{"encoder_stem": "single", "text_encoder_width": 320, "text_encoder_mlp_ratio": 4, "residual_init": "none"}
Rows from block 12 of the image encoder, named by matrix and row number. Each number is 200 + 40 x the weight over the matrix's rms, rounded and kept within 0 to 999. All counts start at 0.
# convs2: expand pointwise conv (encoder.blocks.12.convs.2.weight, 336x336x1x1), inputs 168-335
convs2.93,298,205,106,176,247,196,161,204,199,148,176,247,190,169,168,244,196,191,257,184,128,227,233,134,149,187,162,209,255,228,194,189,222,216,237,185,182,169,136,193,212,193,195,166,223,198,193,221,217,179,199,210,164,180,188,87,192,188,144,224,230,208,185,187,167,158,257,241,162,216,232,228,252,182,135,194,266,147,270,168,176,234,156,193,211,173,183,195,153,252,205,190,147,270,141,228,210,93,109,190,150,172,223,195,225,192,157,217,139,184,149,188,257,248,235,211,192,227,140,197,106,198,245,190,238,152,194,157,160,163,203,226,273,181,234,146,240,252,214,172,164,175,173,163,270,162,193,254,240,172,169,293,176,160,162,147,194,121,201,129,134,222,211,110,177,242,222,200
convs2.94,167,226,221,210,273,270,257,168,235,230,201,212,189,147,110,188,192,117,161,153,220,283,270,149,240,199,230,227,173,156,211,161,227,183,170,227,296,239,267,145,166,238,208,156,156,208,197,109,259,138,204,180,206,160,196,197,261,247,130,293,176,265,249,138,246,215,255,300,114,266,241,316,239,189,208,70,234,236,159,190,205,134,194,194,170,190,200,201,201,210,257,193,230,232,170,265,229,178,251,189,187,218,218,272,240,178,106,233,208,219,203,197,178,232,216,206,198,177,142,215,220,200,177,180,222,158,257,172,165,241,141,193,236,238,226,147,206,216,181,204,165,197,188,272,164,199,163,209,196,159,195,226,182,197,186,204,194,196,253,229,130,276,195,133,184,231,194,182
convs2.95,184,209,143,220,118,230,235,174,259,267,163,168,165,162,187,195,157,181,195,132,234,202,188,209,212,258,142,172,155,185,238,239,137,125,220,199,194,182,266,214,184,190,290,195,155,236,228,232,146,263,177,80,191,195,236,236,227,246,212,201,216,288,204,214,183,197,230,270,139,211,194,250,227,261,269,148,159,228,194,220,172,176,210,145,202,227,173,182,181,206,185,149,225,243,239,270,203,237,247,181,156,255,167,176,206,214,219,212,155,245,147,207,145,187,242,185,232,223,271,244,176,178,199,183,215,215,267,186,152,176,208,292,278,115,217,225,278,189,206,221,242,102,207,214,246,165,194,178,150,203,190,149,143,176,264,234,234,184,209,201,225,270,175,161,205,164,199,180
convs2.96,189,207,153,165,211,207,143,225,122,134,139,203,223,143,246,177,201,178,221,165,263,205,187,167,179,166,171,195,168,235,246,229,176,194,219,188,218,197,173,187,189,175,192,218,225,190,220,188,154,246,308,165,183,201,249,254,166,222,232,207,211,161,126,242,206,123,222,67,150,184,219,117,207,245,148,324,265,203,303,229,191,178,138,223,189,178,212,150,250,297,242,234,183,211,167,49,162,101,179,252,178,307,171,280,244,168,202,206,200,231,196,238,199,183,202,248,195,192,216,166,243,159,225,238,243,190,203,191,161,193,272,233,211,216,193,261,178,208,229,170,142,224,206,201,217,239,176,212,94,205,183,263,163,238,153,131,238,222,161,177,228,182,262,199,219,137,253,258
convs2.97,252,267,127,206,189,240,249,223,208,178,251,251,129,224,231,206,256,152,268,201,191,177,221,187,145,204,132,221,198,154,214,198,166,161,195,169,133,193,162,216,277,130,206,176,208,124,244,265,244,238,108,138,161,211,229,158,147,170,204,214,267,194,167,157,148,92,177,185,228,193,236,162,241,56,202,188,192,141,194,204,173,153,167,89,137,171,236,234,190,174,224,216,233,147,257,229,164,184,184,278,224,294,180,235,238,184,239,177,148,260,148,237,169,221,186,229,171,274,242,200,228,92,182,49,158,112,171,213,208,179,183,165,189,237,189,158,249,192,263,287,167,245,145,245,169,145,181,109,171,236,149,219,183,222,203,183,318,170,214,227,136,203,204,197,118,174,241,240
convs2.98,292,198,249,162,174,201,170,195,185,272,352,223,191,170,184,208,170,222,229,197,238,165,147,220,242,261,269,222,180,198,259,266,178,147,173,208,214,159,150,217,226,242,226,193,198,223,270,232,135,190,180,193,220,279,280,267,156,190,214,199,223,194,221,180,248,195,172,153,160,182,165,143,91,103,201,217,80,182,198,163,120,261,162,146,170,213,211,198,205,149,177,192,171,169,179,179,200,268,167,263,222,229,293,170,160,230,172,210,198,192,176,193,150,232,215,219,195,214,167,215,172,189,134,238,164,169,214,165,246,209,240,183,143,198,257,195,184,204,230,187,118,238,210,143,192,221,201,152,212,211,211,214,198,237,89,172,135,138,234,184,205,211,192,213,151,206,170,197
convs2.99,136,194,210,212,219,154,167,209,113,195,176,125,176,207,145,237,176,226,180,191,301,120,186,233,188,187,219,160,188,187,195,220,232,161,226,147,199,203,309,201,197,203,246,213,193,228,286,269,183,190,196,181,171,224,194,170,181,185,193,164,199,161,190,277,176,139,260,179,215,235,200,224,196,207,209,203,251,197,164,172,179,131,187,212,170,189,206,209,163,220,125,144,213,255,176,205,200,207,166,85,250,101,182,133,186,127,192,153,235,246,221,214,250,246,197,175,278,116,230,255,191,147,186,202,160,211,199,126,164,194,163,193,220,163,196,191,203,215,184,151,218,198,168,204,233,216,181,228,242,153,184,209,183,161,248,246,174,182,224,178,218,151,240,210,216,225,202,188
convs2.100,188,217,161,216,161,189,105,189,239,160,199,108,246,256,199,214,210,112,174,221,194,209,224,190,237,188,207,242,204,198,213,180,233,181,198,139,199,203,197,171,192,166,229,274,198,230,83,231,244,185,177,251,233,153,163,177,187,198,143,167,178,214,261,180,199,278,198,249,163,200,243,189,96,244,194,252,239,219,278,170,146,204,185,264,172,202,141,201,206,262,206,208,202,221,157,187,183,195,175,124,236,182,223,146,286,245,155,163,272,166,220,199,231,170,216,195,163,169,213,269,125,207,255,248,212,141,90,124,234,154,219,165,154,243,122,131,210,237,159,182,153,229,202,232,214,151,167,252,261,146,250,206,174,203,230,212,80,163,206,223,208,191,186,242,207,206,228,204
convs2.101,173,191,125,215,268,166,235,166,192,232,201,227,192,205,228,155,234,217,138,205,210,181,205,80,204,140,286,254,237,185,230,184,285,231,226,228,232,219,180,223,169,222,210,258,209,140,195,163,222,204,222,200,257,208,188,207,220,213,162,238,223,194,261,202,164,213,177,142,200,226,203,123,197,249,240,218,180,163,200,179,239,243,169,193,145,241,113,131,164,237,156,171,159,249,203,189,207,182,208,167,220,161,268,264,203,244,189,165,157,178,215,169,264,171,176,237,219,216,158,211,195,180,185,195,168,262,234,271,204,171,214,232,199,275,210,174,158,215,185,170,282,219,209,201,232,216,128,217,178,216,165,180,215,138,293,200,228,200,236,212,241,193,204,278,231,152,224,195
convs2.102,187,208,215,271,182,157,178,134,273,255,253,208,141,81,143,173,133,182,304,175,208,141,122,178,198,207,245,236,213,187,152,240,168,194,141,207,195,210,199,181,194,193,200,130,235,96,239,192,188,191,200,184,190,161,252,275,171,213,241,173,265,192,205,192,220,227,122,165,225,135,180,138,189,154,206,178,179,209,209,241,158,186,150,173,172,242,178,186,215,123,201,256,143,191,219,181,228,326,233,235,182,196,251,204,254,224,217,209,126,201,203,154,210,165,236,171,226,238,174,158,218,169,245,212,193,227,207,212,190,236,247,270,234,241,232,194,189,136,209,211,191,215,175,190,264,187,166,147,147,268,167,197,230,259,193,238,227,198,187,257,169,173,236,187,206,185,71,168
convs2.103,206,139,199,208,229,213,156,217,227,248,235,169,228,193,258,170,167,156,196,190,93,247,91,158,214,210,213,152,195,215,194,230,225,262,273,243,215,141,112,220,185,155,187,188,189,206,151,173,206,166,206,182,214,221,210,249,156,276,214,242,269,145,226,182,287,227,152,235,176,211,199,171,280,161,192,181,142,186,159,207,199,151,221,218,132,188,165,162,224,89,198,183,188,226,241,161,263,283,154,217,229,140,284,192,146,184,212,280,208,236,223,215,188,250,228,222,265,199,167,196,188,218,131,246,202,166,193,184,139,278,227,256,242,204,173,178,230,325,197,165,209,210,273,205,306,216,154,211,244,224,203,164,169,251,173,258,226,97,148,217,234,197,253,169,129,211,242,253
convs2.104,66,220,143,212,163,205,227,191,144,154,211,192,163,200,229,277,231,198,206,221,329,170,251,210,206,249,197,139,193,151,168,267,156,214,201,169,142,156,150,177,262,181,196,182,177,257,193,221,306,207,121,146,241,189,130,303,247,217,202,225,248,183,250,205,257,226,147,215,214,223,247,177,232,123,230,220,201,189,145,221,128,222,211,196,206,178,243,189,212,231,170,192,190,141,222,251,245,138,113,230,180,206,179,235,227,171,208,200,154,190,148,197,147,135,217,229,208,236,279,176,98,242,233,161,226,157,157,194,227,242,195,114,264,155,260,191,172,278,198,176,181,127,202,240,201,202,166,171,172,207,204,155,252,225,207,190,207,212,177,140,156,204,204,191,236,215,243,241
convs2.105,234,159,112,196,120,270,192,199,180,239,195,234,156,244,197,219,191,223,151,175,121,242,196,200,214,223,188,200,184,190,167,266,230,205,181,213,207,190,202,198,155,162,267,188,242,171,151,176,227,181,178,154,134,197,248,159,237,178,201,205,131,183,284,228,210,185,221,259,167,226,267,173,271,129,223,256,238,106,166,214,225,177,152,205,172,224,201,182,151,192,226,132,174,150,172,216,246,140,229,184,232,249,196,168,166,140,234,153,245,253,182,310,155,123,181,123,242,238,204,246,187,192,246,147,166,174,226,213,208,153,114,200,267,140,202,233,178,181,221,164,167,223,160,186,190,250,187,231,155,159,169,121,143,198,262,169,290,221,235,220,194,280,206,199,205,180,252,233
convs2.106,200,217,211,239,236,238,168,175,200,212,173,184,172,199,271,205,150,173,201,249,187,168,202,256,239,273,188,192,197,160,194,270,233,138,214,172,172,202,192,237,197,166,246,227,277,201,180,243,168,286,228,246,232,264,238,250,160,175,212,228,123,187,187,193,221,163,225,155,220,198,224,232,166,195,184,267,192,250,220,251,301,182,176,255,181,202,264,233,156,185,215,175,178,114,162,119,168,241,179,193,228,227,213,253,185,169,207,190,185,218,191,240,152,167,249,197,217,286,145,180,232,207,270,188,137,198,183,239,238,162,196,179,220,177,223,186,197,217,231,216,251,233,205,182,135,119,226,212,223,202,185,211,281,221,237,239,215,203,236,182,256,206,177,258,216,115,148,205
convs2.107,253,183,277,215,233,194,176,257,206,258,213,161,210,199,215,205,185,189,191,163,231,201,145,170,139,197,176,168,153,140,112,186,264,237,242,214,270,206,243,226,216,180,254,216,158,158,244,211,247,240,215,228,158,171,266,292,204,192,274,188,234,183,213,233,218,129,186,139,225,207,106,132,236,251,167,291,274,290,215,254,246,278,281,256,281,225,230,182,232,199,269,241,221,190,251,181,151,210,183,173,135,156,186,237,138,181,239,150,239,161,211,146,198,229,221,249,237,243,238,135,200,226,222,202,210,246,210,177,139,213,245,242,220,181,174,203,149,192,154,160,184,216,149,138,222,172,129,167,168,188,258,159,309,308,199,259,184,218,123,231,236,177,210,322,205,191,195,229
convs2.108,223,165,177,157,195,136,155,247,161,214,250,190,170,180,199,180,230,247,245,210,210,168,193,218,223,194,221,185,243,157,222,177,154,227,204,123,199,260,140,218,261,296,172,128,146,269,192,215,240,293,253,172,176,203,240,184,228,194,156,215,157,239,197,198,146,266,203,177,178,219,178,252,161,202,203,226,151,180,179,225,130,248,216,227,214,217,104,188,149,150,195,205,256,207,188,218,225,186,188,198,222,152,164,238,159,210,177,245,279,203,185,164,197,207,167,191,209,168,191,182,226,182,191,218,238,177,147,141,247,206,212,151,251,198,159,196,149,152,249,209,215,254,180,220,250,200,167,250,258,199,323,189,208,168,152,192,183,202,219,252,225,161,183,214,274,258,183,164
convs2.109,247,171,228,175,194,165,183,282,167,209,199,226,167,220,229,235,257,191,183,227,235,42,158,213,183,117,238,147,199,244,258,179,189,227,182,236,177,188,221,217,133,162,139,232,209,194,177,286,224,183,271,170,181,247,242,212,165,238,237,233,161,185,216,188,175,237,256,132,175,230,284,200,173,283,133,255,187,166,217,272,222,199,312,231,233,207,231,255,275,254,148,212,235,183,178,187,252,227,217,225,187,189,243,234,192,230,252,188,251,151,244,179,192,199,158,242,235,177,150,147,196,224,130,224,226,187,218,128,160,174,208,190,135,169,220,206,185,171,147,158,241,211,237,197,164,220,200,193,220,159,135,219,183,228,155,194,120,154,219,204,253,169,211,209,260,226,194,120
convs2.110,213,108,209,273,210,181,147,205,252,244,249,182,180,217,193,180,174,194,178,161,247,204,179,224,164,244,174,202,234,275,206,282,172,172,203,150,265,207,218,203,249,219,231,184,140,218,190,240,224,198,140,172,205,191,196,184,169,232,226,255,246,163,185,194,175,92,189,186,136,161,220,228,266,186,165,251,203,119,230,174,226,260,235,180,190,186,215,196,235,185,237,174,165,208,232,185,171,216,191,191,197,144,249,189,284,222,158,218,208,187,164,193,227,240,151,171,179,170,205,146,301,135,182,192,129,243,218,207,137,180,208,221,188,259,169,241,220,185,242,242,187,208,194,154,215,260,176,172,130,208,204,231,218,153,249,215,257,189,175,182,125,168,204,172,143,131,144,207
convs2.111,229,177,117,186,144,227,198,175,275,259,248,241,194,198,209,172,266,154,183,196,97,156,214,154,174,174,269,163,167,157,270,170,140,242,278,247,213,138,177,185,186,216,181,147,245,221,174,155,173,218,155,264,175,291,244,264,273,239,185,211,190,193,166,260,205,293,182,284,202,197,218,200,243,217,146,241,213,218,219,203,106,200,228,241,196,207,227,247,172,290,218,211,228,214,170,149,185,248,181,220,169,175,232,194,162,175,184,220,248,203,224,202,156,237,256,200,209,191,243,227,143,239,194,209,323,151,155,139,207,254,210,193,235,190,216,194,225,174,208,218,158,197,176,193,257,172,139,211,185,173,249,248,220,243,225,162,250,131,147,182,208,191,206,249,191,238,94,279
convs2.112,110,219,260,251,231,206,188,154,207,161,209,237,114,234,184,245,251,144,183,129,229,187,242,182,186,237,137,189,143,172,189,219,230,224,224,232,292,288,220,145,208,222,265,181,177,182,224,136,162,218,232,210,210,205,162,216,251,232,261,154,149,230,246,147,287,190,260,224,239,226,212,262,273,218,223,136,228,206,218,236,120,222,141,174,169,179,88,156,164,244,253,225,187,243,278,260,156,188,206,154,222,222,191,176,242,158,259,240,157,185,196,164,273,238,179,207,167,176,184,238,170,251,249,165,174,216,230,164,192,241,209,209,193,187,178,194,259,175,177,185,195,250,150,264,260,159,211,231,175,189,144,117,143,127,282,215,176,243,219,199,227,225,159,137,185,171,239,132